Rows from block 3 of a small image classifier, named by matrix and row number. Each number is 128 + 32 x the weight over its row's rms, rounded and kept within 0 to 255. All counts start at 0. Numbers have three digits each. After the name is the row's rms in percent of the matrix's.
Before each channel's rows are labels from the 100 images, of 14848, where the channel reaches its highest value: "strongest on" is what is common among them. Only what is clearly more common there than usual is listed. The data: simulated telescope pictures of galaxies. In brackets: how many of the 100, against the usual share in percent.
# conv: 3x3 conv (model.blocks.3.conv.weight, 192x96x3x3, each kernel summed), inputs 0-95

strongest on: many-armed spiral (63 vs 8.9); winding: anticlockwise outward (38 vs 13.4); merging pair (34 vs 8.9)
conv.160 111:088137171086169124154081200088116090132083155129111140143126133160107158148165142190159105174123164177078130131124155135169150155131097078174188114138149053141173157111149106164134118115119127117096098131166144123135091126091126148089044116138106164173198126127169157132151164136161070131

strongest on: many-armed spiral (100 vs 8.9); winding: clockwise outward (70 vs 13.7)
conv.53 096:094089125095132098089085088143083098116106153147133145141143121146040129099127194154137124132110085107103239065142122133186115172184092091145117129146104097083189113131149166102146070078130132083157143121105131149123155196147085109142072134148113130134107136130148096110107130116095119098

strongest on: barred spiral (88 vs 9.1); winding: anticlockwise outward (61 vs 13.4)
conv.75 090:163202137124117154142088096084101127183151146131099152139099117113143185135113089119131180127155056155122113062115115138095123115126106129158139130133109179095102121074099153148115131056111142090235172130103125126143163095101102125089076116195158136116111148144099156136137147148080065165

strongest on: two-armed spiral (100 vs 9); winding: clockwise outward (75 vs 13.7); tilted (39 vs 18.3)
conv.76 141:087099087119116083059146128146126124103135112117102132155133111123117106120114164121114164122106168171128129100091207093099039092093149089081086139094114145116110117116121148116124158047157118124124112135062221182161138094180162094098221112135150119124163132141144132116133110120105157142

strongest on: many-armed spiral (100 vs 8.9); winding: anticlockwise outward (61 vs 13.4); winding: clockwise outward (39 vs 13.7)
conv.179 096:124103091131088096104129123142119160144116115092123153066113116156250105146125176086174108132103122187166161196124108126113178142100191081150120103154107173083091143124199127146155113166104069108138105119119152062167121111140132123151119131094146114101163126127091132123151168121081082114

strongest on: many-armed spiral (100 vs 8.9); winding: anticlockwise outward (54 vs 13.4); small (49 vs 23.9); winding: clockwise outward (46 vs 13.7)
conv.59 123:116174152096158127158101140108097135153133145158103139112144136090252165116124102196123170118104163093133084091134093128119066173125141131150127163150145118120070123124255094116109150140100142115110096143073124119079128132093155110164132084153115107123106143144147127146132161099080128085

strongest on: many-armed spiral (100 vs 8.9); winding: anticlockwise outward (59 vs 13.4); winding: clockwise outward (41 vs 13.7)
conv.57 094:153132107097090099111116088142100145160125155100141138128170119162177092145076172143153183126158064117072112093054179134075156120153099046116099138122119103141084113092121135183070099100138122080140105144117120136139113108116147146117105176132147108096100114130088094125127235108103082097

strongest on: barred spiral (100 vs 9.1); winding: anticlockwise outward (62 vs 13.4); tilted (38 vs 18.3); winding: clockwise outward (38 vs 13.7)
conv.191 086:126151143099076081143074136204129105148109129091056126135175130068123135113080121121136135125134085110100108116122030174124100153103083105115110095173153093108117129083080151137131145127146159145148083126078142115085126076114108069135093136105116151141118057117109126158189151111164067107

strongest on: barred spiral (100 vs 9.1); winding: anticlockwise outward (68 vs 13.4); tilted (63 vs 18.3); winding: clockwise outward (32 vs 13.7)
conv.18 088:115113138070125129132157107115112077107141166137071133127068180104139149181099070129123152145086112139148111111137091134188076082138162164110118107179128146148145084158102188077102124100147112073085102120084182123119093128093129117104137134112143135124157134078086163133224158119159054121

strongest on: ring galaxy (100 vs 9.4)
conv.94 092:174094163096112079107131165135134070075166141105089087103120155130213095117170138110083161131124167182124138165108127168150095102145135147155151136154204087164115164141112112105157091136156159158170128160089067132140147067183122155107108168135135089172116138125132050158145157140148169134

strongest on: barred spiral (100 vs 9.1); tilted (63 vs 18.3); winding: anticlockwise outward (61 vs 13.4); winding: clockwise outward (39 vs 13.7)
conv.114 094:190087102123098157121138078094114189168122048092149145101127140177081131177086106124141102104138041100156183152151107127113115134157149120092160130125082144195156159116151095057151142098109151135099109154124137134112116143109111101126145120071123116081113166067157087128108084099125190124

strongest on: many-armed spiral (100 vs 8.9); winding: anticlockwise outward (64 vs 13.4); winding: clockwise outward (36 vs 13.7)
conv.71 102:133116115174170131090104115141130126104108098115145154091117108124087157094135171134155073144133089156120211113100099149161205100107106103132121092126101137152136131131149150192149139109119124175125134135187204116170146131136141185098037116200185135135128132146197155143117196121110153139

strongest on: two-armed spiral (99 vs 9); winding: clockwise outward (82 vs 13.7)
conv.3 097:117128092083173143137152095117111110124087139082147150163155108152159205111128157200136144060077156113156129153128168102184142143150115131125102108133136074154160069047108090119127175174122153072121119096146167163137077111146121078079162104124146077091123114127155127129084112087136155074

strongest on: many-armed spiral (74 vs 8.9); winding: anticlockwise outward (71 vs 13.4); star cluster (26 vs 9.1)
conv.83 135:152130134210104106115238108122159092121211160109089088101108122126056109082117127161155095151131125148090145137106121117082139124081134163175118190168191067133117170156096119153120107084128136128125135117119145106153106090184136145160140095151131123192096175115124145133123098158143153121

strongest on: two-armed spiral (84 vs 9); winding: clockwise outward (70 vs 13.7); tilted (40 vs 18.3)
conv.47 111:111072132096135096134151154084116219157136094113107107153144127116120130125102180059134137112093164138113069205141123116145046106105145132179152158102105105063147082139080179158169102139128103154115135116083158160164095088121141083119172125116146099121121142136148158049118113108080113119

strongest on: barred spiral (100 vs 9.1); winding: anticlockwise outward (68 vs 13.4); tilted (43 vs 18.3); winding: clockwise outward (32 vs 13.7)
conv.42 079:137056155114120118114140079123099133136095158135090098111120185176130150182112111093054110094078144162106173134139154153112111127123056061099144141128094129147180124149079182184132092146133111176140111146156153090072132083141100104100093101089157135147145052087128083116157133115144171147

strongest on: two-armed spiral (84 vs 9); winding: anticlockwise outward (50 vs 13.4); winding: clockwise outward (45 vs 13.7)
conv.149 112:130178104119181161141104148112136082084167143130105100127122124085186183082132089174136145127092182131082167105121110112139099194229081110119105153128126142139131153104171106103076081121119141148088070118135106118093156095142161064114105081165102110143148113106137095164071151136178112130

strongest on: barred spiral (74 vs 9.1); winding: clockwise outward (49 vs 13.7); ring galaxy (26 vs 9.4)
conv.97 088:146111187132153137141139120085145061137094138160156120090087143117092098111131152196114086127118145178117193135156113129123157135119111094074182090101153103093110204087162084072107086096152090165112099155119139113120104078141124091103067117098117051089165129136112104145120119099192136158

strongest on: ring galaxy (91 vs 9.4)
conv.124 104:115115118089103141077131108196159135143118148110192097112137070128104067138121112067102138140170131130088150130146123111136149099154154087166120137161118176188131080182120074131131101149156111192145099132105085113117084161137114131160137166156140088108083086116181081153126156216155140064

strongest on: many-armed spiral (100 vs 8.9); winding: anticlockwise outward (65 vs 13.4); tilted (55 vs 18.3); winding: clockwise outward (35 vs 13.7)
conv.189 085:078130124126121053136128096195115103073094138112156080160113127126130077122089082214158146109118081160120094106126124094104058104146110107070158150108111133148121129142107102136179173117192145082116110130063082105089130103117138112147153049128140165132157111168164094115104101160108098120

strongest on: many-armed spiral (100 vs 8.9); winding: clockwise outward (72 vs 13.7)
conv.96 110:097136129099095139144089094157143109102171172126142131133121126055167149078121072150084162128115095138094085075144086064139078116131122110154063131125155081123069123059159155179099173074140116138142116146118102132081161178114132125137121113136122098108090125157143064113072212128136112109

strongest on: barred spiral (100 vs 9.1); tilted (71 vs 18.3); winding: anticlockwise outward (50 vs 13.4); winding: clockwise outward (50 vs 13.7)
conv.102 108:156052122131121110112126171099155083049112077126097188130107138178127133219188162118127159163115156153118157134142074112112137112137144098084122105118105113135149141119121158148102116152098069177104128151150122116128175127091160153095122119067145081129106127119079139148176174074185141070

strongest on: ring galaxy (94 vs 9.4); tilted (52 vs 18.3)
conv.11 090:117093134135023100122086165160142129141112125069121108124149089184149061135083103088129124083146089131131121106121127111111095131085169156141122072101072148115119095146126128145181139174097126111192119103116122162107163136056149181157122182102164139086120088104105098147138136070178087125

strongest on: many-armed spiral (100 vs 8.9); winding: anticlockwise outward (60 vs 13.4); winding: clockwise outward (40 vs 13.7)
conv.31 098:166114100127137074168138126190118176157116094126153121133188103100144145162104121188190177122143104078104200143127175114144197097112124148166150145131107218149088119140166103170134112135107144193119142107186135103127123172103152162158078154139123100107109153123192093152138150136124176114

strongest on: barred spiral (100 vs 9.1); winding: anticlockwise outward (87 vs 13.4); tilted (49 vs 18.3)
conv.67 105:144106219152076094124141115127110106167125179109106172133078182112109101172085115137087108117159094154171166124072180118130127122111129113108175083130123135179094192122093176128145105141132096170163109100121186108105097128098077126038103138151119105162122114163135148178148117173150150162

strongest on: many-armed spiral (77 vs 8.9); winding: anticlockwise outward (44 vs 13.4); winding: clockwise outward (33 vs 13.7)
conv.162 086:067075129127112170120152129156129188126126159168122112187070168164194098201173114128153110140091147110136051070131080135142092107100138084129146132157121100096126074114158073107119138101121072087134133150084133134108121154127086121157140135121081100165195109140109158120177123077098119108

strongest on: many-armed spiral (61 vs 8.9); winding: anticlockwise outward (60 vs 13.4); round elliptical (36 vs 8.9)
conv.136 078:063112116186092168093122121135150099179105142182128090100114089119139112129152116096098100138111139060152080072159118086102148108105181168140117152106137179078142127146141125075102094175082113180123173123148152181151101199122080096117160130124117170150182190088163113105157112137117156135

strongest on: two-armed spiral (100 vs 9); winding: anticlockwise outward (56 vs 13.4); winding: clockwise outward (44 vs 13.7)
conv.158 091:107115122154167146126163154089126083108100117115083162104117055092093170165156142090096115100061082106126137114082052173123120147128142186121152124134108110112109204098088126091107152163101122112129164103147102163131139094053132126108150155107038101151157137153103125136059132079145111136

strongest on: many-armed spiral (100 vs 8.9); winding: clockwise outward (57 vs 13.7); winding: anticlockwise outward (43 vs 13.4)
conv.80 068:129132090075082143113118144162084141088126120094121168070097129133099146127081128187158102067131130139070119130061157142105167117087168064106063131163128068175027115068087147200133146122140134083163096155168128125147124108096120138123122090130121113106101113136143131122101122102145098111

strongest on: barred spiral (100 vs 9.1); winding: anticlockwise outward (57 vs 13.4); winding: clockwise outward (43 vs 13.7)
conv.90 116:059139174105165159121108087186079095128149169123074169117065181114135119173074129110112113108168108151126105129117157137116073151142068131148161119137126175098127174133103176118116119151137131123167131183077187117178163117141099074108099117129139158144094102094117112145142138148158070213

strongest on: ring galaxy (97 vs 9.4)
conv.5 117:114120140112113114112110109179136102138161157127099079123134092128161081095106121147190162140129067164122116162129132122174104093082133116093178068092194114131098168206114096134214094102168084104118110117105066139132174091140179137132173137130161117133169110104135152121168108131079092183

strongest on: barred spiral (93 vs 9.1); winding: clockwise outward (63 vs 13.7); winding: anticlockwise outward (31 vs 13.4)
conv.153 106:087112167088111119113105159118110112121127155176129087155127132174096114129169127072112156180116207136145172153129152145204105127094093091135140097106115048092174146124153159105188158117158122129107187167144185152119154104085131183080117131164177122111159105142089123128203107122106159121

strongest on: two-armed spiral (65 vs 9); winding: anticlockwise outward (54 vs 13.4); ring galaxy (35 vs 9.4)
conv.65 077:125127105124118194126158139107132098128141154135190143150105163086128105097120151053109132105092062149102133155096108140132041054127145130106135081121143079093160107153059189103071120172132152129164091134080186139110125088117116142079164128109154070150142108141123106148084094172149156127

strongest on: many-armed spiral (84 vs 8.9); winding: clockwise outward (65 vs 13.7); tilted (41 vs 18.3); winding: anticlockwise outward (35 vs 13.4)
conv.40 098:134165139070135106142127126121134130120147120138090122123134136083122148105127123181138146097104111090061097070121170086122093160155151127081073078102123083147066072071150124105096138070145154102118086080156116175146102118077155164110121089109072199125149128092190086172093133132157128082

strongest on: two-armed spiral (100 vs 9); winding: clockwise outward (63 vs 13.7); winding: anticlockwise outward (37 vs 13.4)
conv.186 101:162097127117136140090136105154138157133132136124091113099085100139176065135107067061100188122055119123096107073099126120122109126056135092177066112124113129063122114111170095121102144097087160046163177147119156145105180139088120142131114093154163118139114074141126141126149106166105179166

strongest on: two-armed spiral (100 vs 9); winding: anticlockwise outward (66 vs 13.4); winding: clockwise outward (34 vs 13.7)
conv.146 084:144100133109125147211142112058105104047140116110154125100092063094142104145109078085140142136117134142127106078112145066141112098095154138089131100116158132121100057048092073123090176160090128132114090140130168170074132141149129187156138118115126138119075109124122074152103091095131129097

strongest on: ring galaxy (100 vs 9.4); small (52 vs 23.9)
conv.165 087:156140094144085116119116129162170117116139111128134137148151121177105031141109113034128133106153108127163180136146145114090047137127134127113138124164161094099106155167086137069092135163100156147099079117116146189172139097144094162128191173198124143168086086124111138146155132183153126158

strongest on: many-armed spiral (100 vs 8.9); winding: clockwise outward (66 vs 13.7); winding: anticlockwise outward (34 vs 13.4)
conv.29 076:137106131131125162115187138144073064098154087105070143097159161139203164155091089156115056118124151158144085120090076130163030179110142142104137135123151093118159135124155178162147164150060120104084087133116150118153162162148086134114112139073138142146106115137119120062131143116104134157

strongest on: many-armed spiral (100 vs 8.9); winding: anticlockwise outward (61 vs 13.4); winding: clockwise outward (39 vs 13.7)
conv.107 095:107130112139177110176110128136174172137075051109132145151150094144125164138119177121133070080096084127151159140157091149155181177127125147121133159129141161118174107058199090162134120167161156115134147126158199135124144157123142125105120153182147127154082077144172127144096186094055106151

strongest on: many-armed spiral (99 vs 8.9); winding: anticlockwise outward (64 vs 13.4); winding: clockwise outward (36 vs 13.7)
conv.120 091:166098091154104101106180112078114091116137141163164143113111113125023104106105127140159091090117100110117179076124096094107091087097138150162078097131146063126141158135088155118138108061140161116126128136155100137144049125102102157158114127091096190150166176100198087142150102120103148126

strongest on: two-armed spiral (73 vs 9); winding: clockwise outward (62 vs 13.7); winding: anticlockwise outward (31 vs 13.4)
conv.164 087:119142094085156090091203139090153064149113103163109114133166139084130122133151168124142125157075157109087099095099111158104166111116176164156110208133143111129139164089054130094127151076098165163108100112130117110140110087126085130072103147076081068110090188115138111076141110134120167106

strongest on: two-armed spiral (100 vs 9); winding: anticlockwise outward (62 vs 13.4); winding: clockwise outward (38 vs 13.7)
conv.78 082:077149092088107132169123131062173127114108100086119121177130108143121138119140080106123111112142139094075059167113114106075154127104168117097144149135123183118160131028103144114112164181075152106167144061101135102129111118156186124129171153108108111147090119158069153105092123140075115069

strongest on: ring galaxy (100 vs 9.4)
conv.26 100:125116176121050136108095140114157088091085160208141075099181176165178084168151100118139144102152155138092129157184121131114173117116128104124116091100158089149113097185129081080163097117152110166149120098146086142089099134145103187161106109146123130153163064134106107148100124177160099175